Weights of a small encoder-decoder image transcriber: encoder activation gelu.
Rows from block 5 of the image encoder, named by matrix and row number. Rows with one number belong to one neuron. Each number is 50 + 10 x the weight over the matrix's rms, rounded and kept within 0 to 99. All counts start at 0.
# fc1: MLP up (encoder.blocks.5.mlp.fc1.weight, 384x96), inputs 0-95
# fc2: MLP down (encoder.blocks.5.mlp.fc2.weight, 96x384, transposed), outputs 0-95
fc1.101:48 42 48 56 53 40 60 40 55 51 55 57 43 46 41 52 67 55 44 56 53 39 57 59 45 42 49 60 40 38 60 53 57 53 44 25 53 52 41 52 48 43 39 62 36 45 59 61 60 50 52 54 50 50 47 52 58 59 50 51 46 44 47 65 47 47 40 50 59 51 59 63 58 30 58 42 40 56 55 61 55 36 42 46 59 42 54 51 47 55 39 52 51 42 51 46
fc1.102:65 53 50 36 50 55 56 33 72 30 57 41 35 72 55 39 70 55 19 47 50 47 57 54 57 66 58 64 53 47 67 60 54 52 28 48 43 66 37 58 51 43 61 35 49 53 44 53 60 51 61 64 49 66 46 50 37 31 50 40 38 54 69 40 73 63 46 36 46 38 54 54 53 53 70 61 34 52 49 47 53 56 50 78 46 46 63 39 49 42 42 50 35 47 66 47
fc1.103:55 49 46 43 53 53 34 48 47 41 52 57 67 53 58 45 56 50 51 46 48 54 49 41 41 56 61 60 31 52 69 41 71 49 38 57 63 34 49 39 34 37 62 45 67 36 45 44 52 48 49 57 39 47 70 59 47 65 57 60 50 62 49 47 39 50 42 49 34 32 59 42 48 69 53 66 34 49 31 62 55 40 54 46 53 52 70 54 59 62 53 62 58 50 46 52
fc1.104:50 58 45 63 53 61 49 50 68 35 60 59 26 52 40 36 53 44 29 59 36 42 57 34 70 56 48 52 51 46 40 46 32 63 53 57 50 40 33 38 61 42 42 52 40 65 53 59 42 50 63 42 47 48 36 72 47 37 49 46 40 55 70 46 66 65 40 57 58 48 51 37 45 47 53 68 45 65 60 45 46 63 54 52 44 45 43 37 40 66 52 71 62 56 76 67
fc1.105:63 46 35 50 38 49 53 64 59 55 51 32 50 44 51 42 50 45 46 50 48 72 55 45 39 48 56 63 34 57 63 49 53 38 45 62 43 46 43 49 45 43 71 50 50 39 38 47 52 55 59 39 47 69 56 38 55 40 64 56 65 61 43 40 42 55 42 29 58 35 54 34 64 56 45 50 58 62 36 54 59 43 44 58 44 44 65 48 46 54 43 69 70 36 46 50
fc1.106:47 45 43 62 34 48 41 56 50 49 45 41 39 44 58 37 44 45 63 51 43 50 56 39 49 63 53 64 57 48 34 55 58 63 38 45 48 51 59 53 43 54 52 50 60 40 50 65 64 55 65 43 54 57 64 54 57 52 51 54 32 36 61 35 46 56 34 57 50 39 46 50 68 57 57 52 71 56 53 53 43 50 56 59 44 47 39 44 53 39 62 57 56 53 49 56
fc1.107:67 64 47 47 44 37 46 51 68 42 73 54 44 51 60 32 37 16 61 65 60 41 50 63 53 47 51 60 37 43 44 39 45 51 35 58 47 49 45 43 62 69 39 49 49 61 46 54 68 52 25 46 40 48 25 52 56 51 48 47 37 65 51 53 51 52 41 56 31 62 59 60 63 47 56 53 36 54 55 40 48 58 55 53 68 62 62 66 42 49 47 57 34 60 36 44
fc1.108:48 74 55 35 55 54 59 52 41 45 58 57 53 46 35 56 49 57 36 59 51 67 64 61 49 56 74 57 47 30 49 60 71 37 57 23 36 34 54 64 47 60 53 47 52 51 53 41 59 49 48 43 45 51 55 46 64 45 41 53 37 48 51 56 50 53 73 52 59 45 56 61 46 45 39 62 51 53 52 63 47 60 30 53 60 53 48 73 50 49 52 38 50 39 45 31
fc1.109:62 60 60 38 34 48 44 49 37 42 50 61 53 41 42 61 43 24 57 57 59 44 55 37 52 67 52 40 40 64 48 43 61 58 68 37 66 54 11 48 58 47 24 54 22 40 62 57 38 51 46 52 41 72 44 43 29 51 56 49 49 57 49 48 40 38 48 59 42 35 53 50 38 53 37 48 45 49 51 41 52 46 48 70 46 38 37 44 62 60 43 48 49 61 45 53
fc1.110:48 26 45 30 43 70 66 50 45 71 34 41 42 58 47 50 56 38 53 45 70 60 43 50 41 56 59 44 28 37 46 44 73 69 60 46 33 63 41 41 53 63 48 54 37 51 54 53 39 32 43 40 54 58 59 49 48 41 60 25 47 48 54 48 44 55 60 40 47 58 68 75 52 41 24 29 61 38 59 35 52 55 42 53 52 50 52 57 43 58 48 56 54 40 38 59
fc1.111:60 49 57 57 53 51 44 40 44 48 48 38 52 62 61 62 49 41 39 49 45 52 63 54 47 57 34 57 69 40 46 55 49 51 57 47 23 48 61 45 49 60 54 51 45 37 50 66 51 49 62 59 56 47 55 62 33 32 37 53 40 51 67 38 37 57 51 57 57 44 48 46 47 31 58 57 39 42 33 62 53 38 65 55 51 54 41 55 57 47 51 54 47 69 52 47
fc1.112:39 36 53 29 43 33 39 49 48 49 58 71 47 53 36 47 36 43 55 48 42 60 60 48 50 60 37 47 58 59 47 45 34 49 63 49 43 47 51 64 52 68 45 37 34 60 53 22 62 44 48 52 70 42 61 33 54 52 41 32 61 52 31 75 54 47 38 66 51 74 34 44 40 53 39 32 51 65 48 54 34 53 38 54 53 32 66 54 48 38 59 55 69 68 48 51
fc1.113:62 38 58 35 45 63 49 37 55 77 55 54 52 32 38 52 52 65 34 36 45 40 36 61 65 67 63 58 35 52 32 42 49 31 55 44 45 38 52 48 42 69 55 71 47 46 48 59 42 61 47 44 36 38 51 47 39 44 52 45 52 45 61 47 54 51 41 54 37 68 33 78 53 46 71 51 51 56 39 51 48 61 40 58 59 56 54 51 41 56 44 61 53 46 60 53
fc1.114:66 45 64 46 50 67 47 41 40 53 44 56 53 57 38 41 37 61 42 59 41 65 55 42 59 11 47 63 53 54 45 36 54 54 67 61 62 58 47 51 50 52 47 37 40 64 62 53 45 59 52 35 35 36 54 48 52 41 53 50 46 36 37 54 42 66 40 45 61 47 66 59 33 63 54 57 55 38 51 46 70 49 45 57 63 36 51 54 50 47 66 61 53 44 44 51
fc1.115:54 62 34 55 41 55 73 45 50 46 36 40 44 61 32 64 51 48 49 39 66 52 62 44 52 52 34 35 50 47 53 45 49 56 63 53 56 53 27 38 57 46 78 62 32 66 61 60 42 56 59 47 52 54 59 45 33 36 56 32 42 40 56 55 57 62 56 42 46 44 64 53 39 42 48 66 30 51 60 51 54 60 47 41 47 58 64 44 65 62 58 46 80 54 41 46
fc1.116:55 36 49 60 43 52 53 37 38 56 60 50 34 76 47 47 43 52 57 46 43 34 66 38 43 57 41 47 58 55 31 48 33 44 51 49 41 46 49 57 49 56 60 43 40 33 51 42 54 48 50 49 65 44 55 58 43 45 40 22 58 51 52 52 63 45 41 61 43 56 62 51 44 52 54 62 39 36 48 47 72 70 57 50 47 48 52 51 36 44 73 54 50 60 48 72
fc1.117:51 59 28 48 53 44 49 47 68 51 50 54 44 64 48 63 30 47 47 41 53 51 47 42 39 55 53 40 32 53 61 51 49 31 66 43 52 45 71 47 54 60 58 57 45 42 64 54 83 56 47 46 47 65 63 52 57 53 55 44 56 60 56 67 40 42 46 53 55 55 37 46 38 54 43 43 42 34 53 44 29 37 39 72 34 51 48 57 70 46 62 49 29 46 58 45
fc2.101:53 58 53 51 51 60 53 52 64 45 40 59 45 60 52 58 42 57 57 53 54 64 35 37 44 59 52 28 59 50 43 41 48 53 64 56 51 52 51 51 49 50 50 36 53 50 56 39 54 44 46 46 52 47 53 60 41 59 56 52 56 55 47 52 53 55 57 50 55 56 32 30 42 61 46 61 48 55 46 38 57 74 54 61 50 57 54 46 60 42 60 57 64 52 49 60
fc2.102:35 60 54 50 32 60 47 53 37 63 49 64 55 46 31 58 46 68 54 39 54 55 58 55 27 48 50 31 64 59 50 33 34 66 55 51 40 34 52 61 57 55 47 45 55 59 42 55 59 46 63 54 62 58 40 41 55 81 48 53 57 53 55 69 58 49 57 54 58 51 47 47 50 29 52 42 70 52 47 37 55 34 66 39 47 53 53 42 62 58 30 50 69 56 56 40
fc2.103:70 58 57 69 48 41 53 39 53 55 40 53 56 53 70 39 45 42 38 50 53 56 42 44 39 38 57 55 42 59 46 65 38 60 46 48 52 45 52 59 80 46 68 54 63 43 56 55 39 43 39 45 46 67 45 61 59 63 51 65 50 51 60 52 47 60 35 49 47 37 42 55 60 61 58 42 64 57 62 47 54 42 34 42 51 48 47 38 56 46 58 50 42 63 44 59
fc2.104:31 42 55 46 48 57 69 70 48 52 47 59 66 58 53 50 45 53 45 44 64 57 49 69 52 48 73 37 59 71 51 66 49 40 62 45 48 58 46 55 33 42 40 52 59 47 49 69 57 38 44 57 58 58 53 42 50 51 43 34 36 62 50 61 36 48 72 68 40 46 59 37 50 46 47 45 47 42 33 72 47 57 55 52 53 65 58 69 39 39 46 27 49 41 54 50
fc2.105:64 52 58 54 40 26 47 44 45 43 51 44 52 55 56 29 65 61 45 63 58 32 42 25 54 43 51 29 57 53 40 54 49 74 42 65 66 29 59 45 59 47 29 55 56 52 34 49 49 30 30 66 57 46 45 24 58 31 45 64 33 59 52 59 57 52 46 50 53 64 67 47 21 60 51 54 53 55 51 61 63 36 59 39 51 65 49 51 51 52 54 54 52 54 47 55
fc2.106:62 60 63 51 68 48 41 46 54 36 51 48 44 56 52 68 63 57 39 63 51 63 64 56 54 50 54 49 52 58 62 56 43 49 61 49 63 46 52 44 56 60 48 53 53 41 61 41 45 55 47 51 35 53 36 55 33 51 67 42 53 49 43 57 60 39 39 47 39 43 55 49 32 49 52 46 67 56 37 53 52 51 38 32 53 63 62 63 64 55 42 61 54 56 53 58
fc2.107:46 53 57 50 27 62 45 34 41 64 46 50 62 52 47 64 68 50 44 36 51 31 48 32 55 44 57 44 45 48 50 51 48 74 48 62 57 48 53 59 41 31 67 57 62 60 42 66 47 71 57 47 48 43 60 69 22 37 57 51 54 45 41 44 46 49 55 61 49 40 59 55 51 53 47 50 59 38 68 43 57 57 63 60 52 48 47 48 60 55 46 49 49 53 43 44
fc2.108:76 47 43 65 50 61 39 53 58 39 36 54 63 56 37 52 60 61 61 54 46 48 46 46 40 50 45 54 77 69 57 44 55 71 57 64 47 57 39 60 53 39 44 51 45 63 52 37 52 37 51 59 54 53 65 38 62 44 60 58 46 54 60 66 59 49 34 49 61 50 51 59 70 68 54 30 55 63 55 40 58 66 70 47 50 62 49 35 49 48 44 58 38 44 53 46
fc2.109:25 27 59 53 46 42 48 37 58 61 46 45 45 53 46 36 49 61 43 38 54 46 47 60 44 36 33 49 58 46 56 39 49 44 37 71 41 43 68 62 43 56 67 45 55 52 46 40 64 64 44 60 43 42 52 48 64 45 45 55 48 39 40 60 36 53 57 35 65 48 37 50 53 46 63 52 46 58 64 58 32 49 48 33 52 42 49 45 53 43 60 48 45 55 50 37
fc2.110:46 39 49 44 34 56 36 43 54 88 51 69 29 42 68 50 36 42 50 88 58 51 45 59 63 65 46 54 71 62 51 50 42 39 66 51 28 54 39 44 51 54 48 56 49 49 48 40 59 45 37 50 33 59 46 57 46 46 59 66 70 60 52 52 55 50 56 55 41 30 31 64 54 46 54 35 53 48 70 55 54 57 59 51 39 62 30 61 54 25 69 60 63 19 42 62
fc2.111:52 47 59 47 41 61 40 66 55 57 48 70 61 51 48 63 51 50 45 57 57 61 44 62 49 40 51 51 52 55 66 41 49 54 46 42 52 40 39 73 34 48 60 48 41 48 44 48 50 49 48 36 44 54 35 61 60 66 58 60 46 40 38 53 48 77 35 45 63 52 59 66 62 60 52 50 57 57 41 44 51 74 44 56 50 58 61 52 43 61 38 59 41 45 33 41
fc2.112:57 41 33 66 47 69 51 40 53 54 44 44 45 56 59 35 63 74 51 74 67 50 51 52 55 54 57 53 45 21 58 56 59 40 54 55 61 56 56 56 45 43 38 57 68 56 69 56 53 46 42 39 29 50 40 62 57 53 47 58 46 63 59 46 46 53 62 35 37 44 37 58 45 49 45 48 51 37 69 40 64 49 51 39 50 43 62 40 50 54 57 46 36 31 47 54
fc2.113:38 45 40 57 51 36 50 39 53 40 23 67 48 69 53 68 44 53 40 49 50 54 50 64 38 42 36 62 49 47 43 45 65 55 55 60 57 37 44 56 51 81 54 53 43 46 34 45 56 55 68 30 50 26 66 52 39 33 47 37 48 56 46 51 30 59 57 38 54 49 41 59 53 66 32 70 49 55 64 63 65 32 43 59 49 40 63 50 48 37 47 46 49 66 31 55
fc2.114:31 43 56 44 70 39 50 55 55 27 57 36 62 58 45 54 54 48 46 49 28 48 72 61 37 51 65 40 57 68 33 53 51 57 51 44 58 53 54 42 40 40 41 62 73 45 44 68 57 46 56 66 62 56 52 43 35 49 39 53 47 46 57 52 40 53 64 54 52 48 59 43 66 45 42 44 43 55 56 48 46 48 48 65 59 64 51 51 45 53 50 48 52 58 56 45
fc2.115:44 37 47 59 59 50 53 51 51 41 51 60 56 54 37 40 37 31 57 68 45 54 41 76 31 46 45 50 47 59 47 65 64 49 54 52 55 50 46 53 65 43 37 45 60 47 48 53 58 36 43 45 46 50 56 66 58 62 69 38 55 51 57 78 37 45 54 34 42 59 59 38 48 42 43 63 45 46 45 43 42 47 41 39 52 39 38 60 50 50 35 48 33 61 46 57
fc2.116:52 62 57 39 47 45 44 52 65 37 32 61 47 51 41 49 49 47 31 52 38 55 57 49 47 49 54 46 41 41 52 37 60 70 56 33 62 53 49 58 37 52 55 50 52 46 51 57 57 40 45 45 51 45 44 44 48 52 58 69 49 49 52 54 43 53 53 56 47 51 35 71 63 58 39 24 56 42 63 49 56 42 37 63 58 35 64 35 59 52 29 30 44 27 48 48
fc2.117:47 68 43 56 47 66 48 75 40 52 58 51 60 40 55 37 83 56 52 35 44 33 39 55 63 65 56 64 70 52 39 57 50 75 60 49 36 54 32 57 41 54 45 59 54 64 56 70 38 40 60 63 49 49 45 57 53 54 46 54 45 49 52 52 47 56 56 65 45 48 40 57 70 46 41 49 57 61 53 41 46 65 52 38 52 61 39 50 42 40 51 51 57 54 31 29